Weights of a small image embedding model.
Model: 3.54M parameters, 48-pixel images, arch vit, norm rmsnorm, activation gelu, moe top_k, num experts 16, layers 8, width 192.
Rows from expert 1 of block 5, named by matrix and row number. Rows with one number belong to one neuron. Each number is 128 + 24 x the weight over the matrix's rms, rounded and kept within 0 to 255. All counts start at 0. Numbers have three digits each.
# up: expert up (model.blocks.5.mlp.up, 16x48x192), inputs 64-127
# down: expert down (model.blocks.5.mlp.down, 16x192x48, transposed), outputs 64-127
up.0:190114129118081126127102113182120092147143142158100160103113167114134132106118125136087147090138088151143173196116133152122095151146127076123107128150141147086098118145118087154120113148094086
up.1:153121189164097145157140143086157146203076124132156124156122132158165111117108165111156112107130130127126116164162147152093119139085124131104126128131117127145096162192147170189156115077116143
up.2:175099158132118166125032156134147090150081123139146102153154102156118145119165146120138113082119145088111174145156108114129121129111136123098065150117120150099187096137110156123098109145109108
up.3:165105138082156093125103130132119142146150178149130126160149144140111099124169132117132102121165147122161168129094122120127112128100132113183134116117121096125131102148157128134162110154121139
up.4:135119126128100111113159121132126137149114126116139093130124127096123132128120113119122128150142153140141106106124153135123132117129130084122113121105163109113101122134144121139157108096120100
up.5:151129119098140133122112135116104165122116129184144127087139106145140164081153140138134106117148086171094133162109142123115140145107148132114128094116102117132169108151137139119096097139125122
up.6:120110137119123116150117187128107097121108101137150128133153110120154143141078142152087110157084172142097164130114158144159098095097197082127133119105112104147137150114140093141124121115065116
up.7:159133127114108125159145097129103136133128147104148125124122158103099116137120106134120166152139102122139108136155137124105141094139126154132135120101129126133143126089129130127146102126135106
up.8:174124142076101120143095142117130130133105117144132112136107113083093128110120138108150122090112115137131142166127124158146159133129113159117092128114110114158148095106144100148136085122088166
up.9:141081157093117144101127165072161151121095159131137097163155095176139091058106156131152164139129160107133115117139116119133154126081153178125153107093129118074107135145079129084153117178137164
up.10:146151120105093147137107121123126132103110144176124124126088125083103134104125118096092134125125074127151146135141133134151110145116141113154092130101151098177137070123131116157135113105147125
up.11:162126104092119118141130166118133157153092143123140132095118140101144139108124122155110140121155143143102139166118135154164133124077134102130085114071152114138171129122085114118131116105116091
up.12:147158108096118120099145083112114146126138141119091082114152086121098163121139114175113129082166141135096124129121136112141128085104108150111102114149156145145144143147107104151159122132135115
up.13:137118138120139137129142164103111123127159126129134094102137149120105121097155135138122148127130174116125114158155121109137143140119156151139105074155119138164161126117114145103138097156121095
up.14:136103125106132134108115138115127123066126133143143127097143125071126136114149114115081124120147147108125145099117124149139118111084133138133096120108133103151157128144148128135143120133095154
up.15:119107125107138139128139122111098127123166132152130097127125130149100131115107108168131154118124158128102120112163127112132140148127141150124112112159159086175154150121118121131150100150135136
up.16:122110128140150131107147130136095121143114121116119139098162123135142092123114112115115122127111139110110123125125130123118149130124118124124124126139140095117141143115117137141136106132139103
up.17:131108108129149147104123132120122130160135129162132135107152126116090122134140127145124141112128128129135125147141138118122180112141155107141144130110120121135132115128081132142148086094111083
up.18:139110113142113170116132134112117142137116105139123101112141123115106167131145124170106113140148158098157119118156115102141134119132145147155122161128113100173161123161116158148138106093132108
up.19:121100118070151136108135170123137113149053106137103148112126135094112131126140086145116115163113122139093112121088087157147160108111138125122084079111107114173181130096132148127160123151125104
up.20:131103115103155124151136106087093144161126119153146147172113150147153070109160144138157129137102145134102101153132103120129150122114137137101125140123113103167117122120135154133141097140119144
up.21:133139149123159138089130083138115107120146102143115128103110086142136149117163155144153121130149120121137155140123113113140130112141130130120140127159135138121137133140151148125122116152140127
up.22:127108175125125178114128159082077085132077110166115118117179111143136121110114132134106109136139125155124130116114105091127126096117134126143099136121135133170138131147150157176163113102104119
up.23:158132142078110177134128137134140169140142142153129114114115108102106130103153094126128124157159098115112163141122090123132140117079122167130093107128136110153155113108149137126125097154107129
up.24:137168130109137146141118111095119136126129119146153128135178125147112090147161124146113168182177152176085143154144125110151127118124123181128111099125175131143146129083145163137135103163121136
up.25:124114130110151134147120134159098133139109106129125178132171170120130116123158120137144122106133118111085148110129089135140118129132120096137108118099144113140132081114156141131135103154088125
up.26:135125136139133140080133127072043132086092027135160088122196135122136123172153142154133149141120178107116099123151144068154150162142159116188144156091126146197174095149144141173166098061143085
up.27:141131102094144146130115146106099123123105127165149140134121118108109107145135156113127128131141136103109144139115079128145135098117131141152084118151119122143158102119123142099137099175110150
up.28:164176175136059117139046118182166139158123147128069147119062146144166084139151122082080170094134111121120176197138120174133117154151137102092135165151151146088122119123074108138082077077112125
up.29:182124087138174138053118157122090131170104103123103134087149134119127107116168179134116105166128118155121151177143136155137126112126130128131080121092137151102148118131148188152107120129150136
up.30:109171121108160192167128139166123157144128114183131164105128120102099127150077101156130103103105123159101137167157135139140148111087125160140091139186129136151146127082116128091142120171091145
up.31:134137138064116137179141171115104114090139128154147124130135131136089124129107142153136129129116135163128091175138128117165137150120151103162110113151138113122116141109099116179149129095110117
up.32:133130146094114128114104117157131141109132109168128130123136130141104147090148109151139171109084114109100161161162083139159129145117154127130093124153088106157175101123128190106120087129151150
up.33:135135090100122128112119127109094135160129127153126143103120143134113139098133156170110126150144139127098147155161128124137143141121144106120102109113130129120151121124162116146128089166085090
up.34:157111126115124155104095123106108131103114096128140109120129107106085160090117100159130152107144127091106134145109109139129162110114120149098122134118148109135156103140149132144149085137108111
up.35:158163052097109162105102128149134094123106098179093210130139131151201118173114121109096149155082096186130179134078143180158096140144135092140130119163143152068078160128136106148136154155129071
up.36:155129139107124124156162159165103149102118117153133193131116144133143168096136123127160141159164139170109110112152122126164107140093113100117162104137182106112154138126094100115105142161095108
up.37:151124141144093143155115127082082118149120147153106125123116121103103132088105113114158122088123108114134130171095101161133150151114153137119091137134114100189142111119114130125112101114090120
up.38:145167113127127170127098123168114132147113105149081189134043118164186143143201136110140140153121132161137160163138131181189067159129112101086130153119137149095130126125167128150118144145143136
up.39:164107127110096117137103160101123151118153113159152114088148117112101143107126110131119118104128119122094112140125128123132151119114137107135137113136128119136151090118134128114158107114070119
up.40:109117104143110078108096097133116175153173094161133093138149127160080125150084166150177145078137113109067133118150117090131141121080126131122126145144115147131115093145109097118179117124147196
up.41:163100137112103104144105105115142174179121119133109129115139127134129122104103127097136113122135105105131183138127109132131129123117136084115144114135077126109126103131134107123176109111104128
up.42:116122149121127126093098121143138143130117126149144101110148110119106163125151112160138143125136136132102117148110116119143136109120150139126101111130147121133148119132124117111137102128148083
up.43:142108082118126161109098172084135143181118144141135142169098109158147134088097165114201100090182136075121112016112108115161146114149103174114096070099143113195163127155104094072116147204073142
up.44:101120116093123156142099152109118145116120167112130098117125116119129128117135149147084108119103136100105153152130132168115156143119122146152130136139116111144140129155146096109107083165142130
up.45:110149151154071142131120111170159096135136130179159137106131136135113139145148115140117102109145122129120154145133163125110144100110162146152131152112123136127159107113124156128101111123141108
up.46:119120081125135141172178144121141111092050111130167132165153125135213095138111145082129127158133172167091071123203143142187122128135171042141168152170169138117114160129122151167086152097137090
up.47:135122117132139131129134104130115147120135130136110153116156132115102160117142102159146116147138099126109163115100118150118130123156124142120125123140088112154134129108151121122125124150124127
down.0:124103164169103091078096156119165075186088149119125108165140143110108095136148102133112147124122148142124119121106144170124156161149157175106106126135125145117126123146099086127128155122123133
down.1:095158138134104113103117109143132132110141196110064109095063160117168174140103111104094090065156083125131175133100100124096093155114143143157111156104084101159116090154111140121122143143169178
down.2:113153120143079146144149098165128172113184189102110167162062159125164160123113120103097126128111091161164173172116112098110131178157140161124125147090131105140083107094115119155085113127148152
down.3:121130133128082122072158152094144093186089122154120109174165119137103156133096095158124157147118149109104088168107139140150149132178140215105130094153116114166145134127167100142134156088155100
down.4:163108123108101149142116141127156110165085107164145139141144131142107095112144139123072157113104125128103110147103140156139130131111159127158103136095134126128146104132119125173117154101090110
down.5:111122114117154118126119122130111156127112147132154108110125138115137149143099160117123075137184132142123134116160106138117122126087127134121095142097133137155139114123141114108159118157139134
down.6:081127128114094091156181105131160126164152175123115128149113115132105135149060086136068159162120080073092132130118109086097150126127148167144157148135131094135087092107107147115112104101188136
down.7:133155154139108153132134130101135102160132107108136119152163138171113090154132145149135166141139139125148136148132132098121119124143129139115136114152128155111107138134120104108132123117124118
down.8:119122108136181123099121129137122134130102121150127103066121108084107162103120103130147097102141127115130127108107111165118138110123117102118126150112099103146128123137141117130144117104151110
down.9:164093142121164137138136112185170172138180129093123123127086111157163085123163168115127122137075164104191170161181143102141073135116100093106149131077096186060128163108171158122137094152153148
down.10:107105113137134152117122162131168098104166144119115097124127100129122138127124128122134114137137144138108128119123130143154141154136143149129121116123133104128124116121082138111126147134156129
down.11:152127115099137139102084172129081102147152058189130150121135088122111158123151105174150126071151156128121117133129122134168104154131127127131115081135113132135164130112170127130144147143087103
down.12:113113098117154152099139126097087120144137098128131143101161096125099132178154136147128118151149169099145128108116153116151132088101132130123117123139135110116136106179140117140161111146128112
down.13:124129113149131105133135105124075129162139088141160146116158127121109153132139124134126088123181122111144133101122104093119141113137109139111115138119139138138131144133178139127099093142118102
down.14:154129107133135136145107113124101170145111107169106168113135131120117142098129136112136116111162127153152149120119110118156127142126107095113103144088142120101130099140109109137106155147116127
down.15:142125106137118124116123133093109126130128113129146150126152110131114113104160123151129146140168121159116113095132138153144162111142137149118116092126165124130126127126118095164111135148111117
down.16:108137125121135137099131131122140109160110126132130148130126133130126127112117112114135140132149107159126113110109107160140153133168119174094107098116141105179128146099166137144109131119112119
down.17:120127139122149141097119151132121119093144114132156108104160109132106123122144144132149108145191165153128117105126123127167124116141127156107101092099151128141127138116121132113161138139143113
down.18:118087135135120109120129148113165137112120158118156089137154121131107118123126116135135139128112128113108100128129155152135154156138147152108156139145115142124105147157131145143131093100163110
down.19:098155146112124099129101149127107107121100118155114146166077175152165141151118130132135139137086126108070118177125128114132088114116110103135153104150182137126145152105182155100118097132090128
down.20:148113172127113108122141142169121124140144088134157120139113122148120129132109100125119144140145105119137115131125119141137137147148139159079130127136115147114111164130140128132085138106132104
down.21:129125125172123146120131148150119111155131133136098156119112110125146131103141116124101128103122097122114129161127124157119139154154129089117130116140132100116132141148144155163084165132099106
down.22:100112142161124134111142149102115124146155131120157101123171125112107131142097113130109116123138130130133088107117142134136165160166139158109123132154116099145113137128122163139101125104129094
down.23:141112089089155111143130134103154155128116161110129096146120128140106096136118130131119143118118127129113128107107122123131157125122135163143138139126125144139126114117090140109153115139117140
down.24:137125109110119130124130128098122098153115127144136149146146134135135118144130153122083136151145138188120109123103152173157133123140153146129108110121137115136137117134090100169102165147137129
down.25:138091101163100107135157138111171130137083158101151136148140145105124111125111113146110136140081146135130095121121138156146145139135139120125122133123135139154140149101124122155128165139108115
down.26:127116136089138119124138132074134140139156179087103100109142141120077068112113115154124159150101125123096117140121134085124150122100175185146149132143105144146116130088123151123173114099113136
down.27:086136098112163106159115127107118126151093120124106141113109139123134132136144121122122109135130134124109133118116108126115097119102109147138113145092110106148134089140136135130142102136107151
down.28:176146107150068135072148122136180144173122136114135155142099152168147059109125164134128190159093096200118115212123148158097135149173161124133147096119114111131130178094135141152113157078108115
down.29:140115130127104083164126121103095129129147128167087154127110140146122158147124102129140145124149120125139124132089121110148104133148123127143086075128108067130169080131106079161129165124115140
down.30:170138127143134143120120116113066119121127121097131168140136125161156119138191156131144130116191149165121111150151114130171118149100092121120105079141164117165175128104131111146106121152121133
down.31:145141116107089132145147113132122182119120146093121109146104159143140113172131144139136148172106148146113134147109139090142122135118119144150093138103129140136163152107115110126121137104134144
down.32:116095109155127113103127131105122100157130127151147144103162125121106115136145100142098118127154140131126091121112138172131138132132151124106125130131128122141133113126124115152123126123125097
down.33:129161114084114111133102118132131174112106089144117168170085145159133149132110138139116160137114104135108156164119085109148093138142124127143090120111150113130156141120169106112078144107114127
down.34:110150131115107132126147112116140143129125119116127100130150147143121123135115134135103154145134130127123133135118129109104144108131160124140127118110140140141137125122116099134126146096134129
down.35:138077128181145091102152155101105068176126172147134121061177135047077081103164134137094113110091110150132092128095162170141160135155164128186078143102084088086178074135102139191118165103084112
down.36:111091111149163129125072136130125125098142092163159106109156120117118129163159132090133070118177138124166104128137115148154138133117116107080133160160132121152115129165113118125123071139125128
down.37:124121170153105155120128149133173128115132167133108115145136116137124111099130119156092141114091140091125146162134155129119118140133157138119159135163096150083119144127078142131124112115146116
down.38:098105148090134118116131145069117115147138131135138131074156124111098088103109125119109101165167108127124111105094112164114181134104132200145099095146132051162128090151123107139129141074135127
down.39:171129157149117140149064146138112164113120104177143129122128105114116137098135119094163105072135109141144118129141135136153169170149096149083119120103140128114113145110124143082094152141097109
down.40:132143130128085097125144105117109112147137074159117157135133117145106144139119136171123158113143156143164143099136126103149089141117153145124104106080129116152119106155141129132139102108113117
down.41:148142132136125131131099126130115171140139144119137145125130116127139114112143130131147122117134131142120119142137139153175166141127128153104135111113124130137133134109100111137108158141137136
down.42:125127093114124139089131130144158115126139154138119148107138132111130143149108120126102132122117110156157123123128138151123132134147143111138113142118086110113148115137101133149117139105124111
down.43:164136169128103199086167118217115098133163079153108152096135072147140143122182126145110137119101083071170138170156109090137100120144123042101149116153132139085132164134175200145084098071169055
down.44:145137126117114129157112099117115103172068144161116146118161155148132102156161124124125148157142102156111112156084125136109085118104120146163087098096123077125162103107125102161076157133117154
down.45:136152126166112186114135135138121130127136133089138166148122122120158130141140144094109107137154131172150149144175157153110109146146119112089169124127146142118103177105160106152079138132109118
down.46:096073073152172163140102180140092140092167162154132084033127081081115128114133152129157087140117181125130079114191142148153202158133173113086124164128065145076181132152082170163139065113116098
down.47:150114102126134128110117167101139141142138119163147136123133090112109134105152125139120133131133150126099108130118154161179140125113121123126134099127149142083153157135143136120133148172087098